{
  "model": "class-conditioned image diffusion model",
  "dataset": "rendered scenes of toy objects such as cars, trees, mugs and chairs",
  "train_examples": 195000,
  "image_size": 48,
  "horizontal_flip": false,
  "conditioning": "class",
  "targets": ["light from"],
  "kv_group_size": 2,
  "lr": 0.0018,
  "eps": 1e-08,
  "one_sided": false,
  "grad_clip": 1.0,
  "steps": 6000
}
Rows from block 9 of a small class-conditioned image diffusion model, named by matrix and row number. Rows with one number belong to one neuron. Each number is 128 + 32 x the weight over its row's rms, rounded and kept within 0 to 255. All counts start at 0. Numbers have three digits each.
After each neuron's rows are labels from the 100 images, of 14976 (inputs lightly noised), where the neuron reaches its highest value: "patch colour" is the nearest of a few named colours to the mean colour under the peak. Only what is clearly more common there than usual is listed. The data: rendered scenes of toy objects such as cars, trees, mugs and chairs.
# fc1: MLP up (model.blocks.9.mlp.fc1.weight, 480x160), inputs 80-159
# fc2: MLP down (model.blocks.9.mlp.fc2.weight, 160x480, transposed), outputs 80-159

fc1.23:132098147094120191119153139174139098093115184130130167086133177123121105147126090089133139113069136145185119174153074131035143162087122082113107132121123052132129195119151111149084095138119127110126149172115164123115131139100103131069162168
fc2.23:167129115165120178171114156115134143114168128126100115093157026122128107134136051059142155126186116139152102106141105113099150067150139141091129145182106128118131159153114116119129088118170147065174141140123127080127117073112151118113031115
patch colour: blue

fc1.368:154164129148175155119086189163072187109109110163129139043155159102103148106103192090096156130179114138080124168092124127117155134162146091159164162163166111103046141125087128110150117130066110175158129190142144120161130115100091151150155138
fc2.368:195084117096135086097162164155076042094087112155148135092106115177104088125095138109118148096115074141153133137207171117168096130167143091193089133071072123162131120164092177136123109089135107133119101118149117151122110147140135134149123093
patch colour: green

fc1.250:108121116124074102119087097141172098171098157098083102125135157201142115149134119119182129102161090074162118155126146101124111160128144155099134075114106175100086128151134182166093124073089146094146154157133104128047120158110109174141141079
fc2.250:130135118143134111086184136110116126143119097109103134149112139174104113054081162132099105161091138157107106127173141130153138121141174107082129137165153151198128138104108255160123111117145126157126138133104142153080141122182123219135140158
patch colour: yellow; red

fc1.283:136109152103155047158152084109106212120119122130139144126157143115127078137159160126134112128162118077117186131127044160087167114068098100128194118121094126127067143179147137140132121149059084123081136125165135103129145115094143151161112153
fc2.283:093194145084160085135170118137133083083154093115131121119173111140150125124148122120127150127090141138071121100112162145146137134174158124161140075193166118148097097153073110153125130079206177126172164123175159139201165189146191153146148098
patch colour: grey

fc1.358:132180115136119093149134088103120106152172083102166214147117109108126164160133148163081150165164067124083083107099137134168109097137094119104123096111137101159149118099109105060120150105060111110116168133140103145097125089184162091129172105
fc2.358:158127077097101152143135132078169082153097176083128115128109123139108118121154118191104142131149104150089067133096188116168137155164096079116125125155123153083146069125161140092112134109175120124186099128134160206078094135139142104139143206
patch colour: green

fc1.4:148121126124129140087152140124119109187114124133135187111123127126125130142096118110144131128170079147092129160103049147142104130114152098075099140146146088146114110094179106116080154174127164134116109110196129177066112098118169122118107114
fc2.4:127139128139136127102149110132134114113060150155163163150178144126121126118133159119128159199036144145135135112099140125165125072139154093134147120102141189104125195117110124160109165185131143112072126153158122164167106171131155117135205094
patch colour: grey

fc1.374:113073078112113158050106175109128144092111160164161067115164130093089087133115132147139051190120107108135137174074139154135154137117150149102132159150160140136097168077164099141118099142139107111130156180079064113107098132146065115099135142
fc2.374:091094155049174106156186118189145127094077119137140094095152134143063117144156129162092132083135121161116121138182168105154080113105166057146093127156106053112162084110162104082172094146131160134084084097162125158097176094122076135142131171
patch colour: green

fc1.121:100111135062164058152130089094141082126140111083186155180097144186122154155168115140130084210142108106096110164081135114163132137153180095085130101148133174068109122021176107189154112097075103103132127126147067132167115166168127147155099103
fc2.121:157112168200128141149124132133091179155089101142112131169120110131142125146104115133161141104112093143148155082123124134181081113078158072112134151015166221114117118116126127211159058134168115148138102135097147111077144109095097171090112148
patch colour: yellow

fc1.362:069174066154113112151105124117150089085125135149151100182131143172129130129105125131174155136140145163097094077157127153135120133067121149171133139032168142124150152091165130052171122127088121091126192126198136133131190127098133131121172148
fc2.362:165142152153129116093098131119184099114153110126124139188119141133131116158182134130071108134134167099093154160144156088104160121141115121107078121145112089157112058093097111090110122079177140136161163133125113145092149138170149173115110082
patch colour: yellow; orange

fc1.168:119086104108162115157141113142129156137147080069122112150157117119124101120166126129110137204151090085125192215164144153147166106148136163111082112170166147173065158178128132130097159197069111147139182129141146177169123136153160173123125130
fc2.168:115120154153091127109139098122140161111184154082089112105118127168198183126070099132119166116145124100110176089160134072129174148141139158098122100158135098090116097139164125115124135153229165140116106178144126135082095155072144205123117098
patch colour: grey

fc1.204:156128122100171099099168136183104166117087129102145171109055163127117125100100132107110084117125127050128111173136050130069143135160125076179139091118113142041125122213125117097147090087136107152126106089106084164123129113035134131091099164
fc2.204:161069135091133195181182159195156076150147110090126186153125100141116132119181117159104116168109113123142133106107129148106125155121095120173143111153169087133168164045164154092081133155149180148147096128122139115078128150213122164133130122
patch colour: green

fc1.343:078122081075128077111081114103117084123086152162162101132030125156144139139050090126195190120108103120142126171115130099185168111104114133147118150133159142130109174054145136123104141133137104107126102166122184161147054157195131047108108131
fc2.343:123073152167120073166151110107120074095109166165101101130064174127076112126177091105135124143135104148112108122095114165164192087101138083143115115135113175105085142132167128054144121145119141099144163123114093131077151157205120092047123154
patch colour: grey

fc1.52:170088157150144109171117095116123177112112065080100114109129126124087081157140131135127130168136117022141138138111150148114140113117159141102144065183084180176039161100175167195165129140044089155078181128131149121093131102104108163159142125
fc2.52:026113138083106106160183126144121138095168150151159130123084163138155155140139151134111120181148153156164145077135079116127122140120131183148077079064073099117137073108075077144161134116185163141157108165165104118173173196091174168121113129
patch colour: pink

fc1.235:099151116129126115111144038167117087202090170119147167156092121120146087135145126147109100148135124133147178099080134132095152127130084089113131145132130158135157107127133128134175131110165131115109126118102154191111127111157158131177147168
fc2.235:100120154074097125080107132113185159167151201199085151102132127135161168117095148135121119134190152101088166106100097107172167140104114100149155116044092070106157150042131101133160130138122112128096165155178147137098062138153108139150118152
patch colour: pink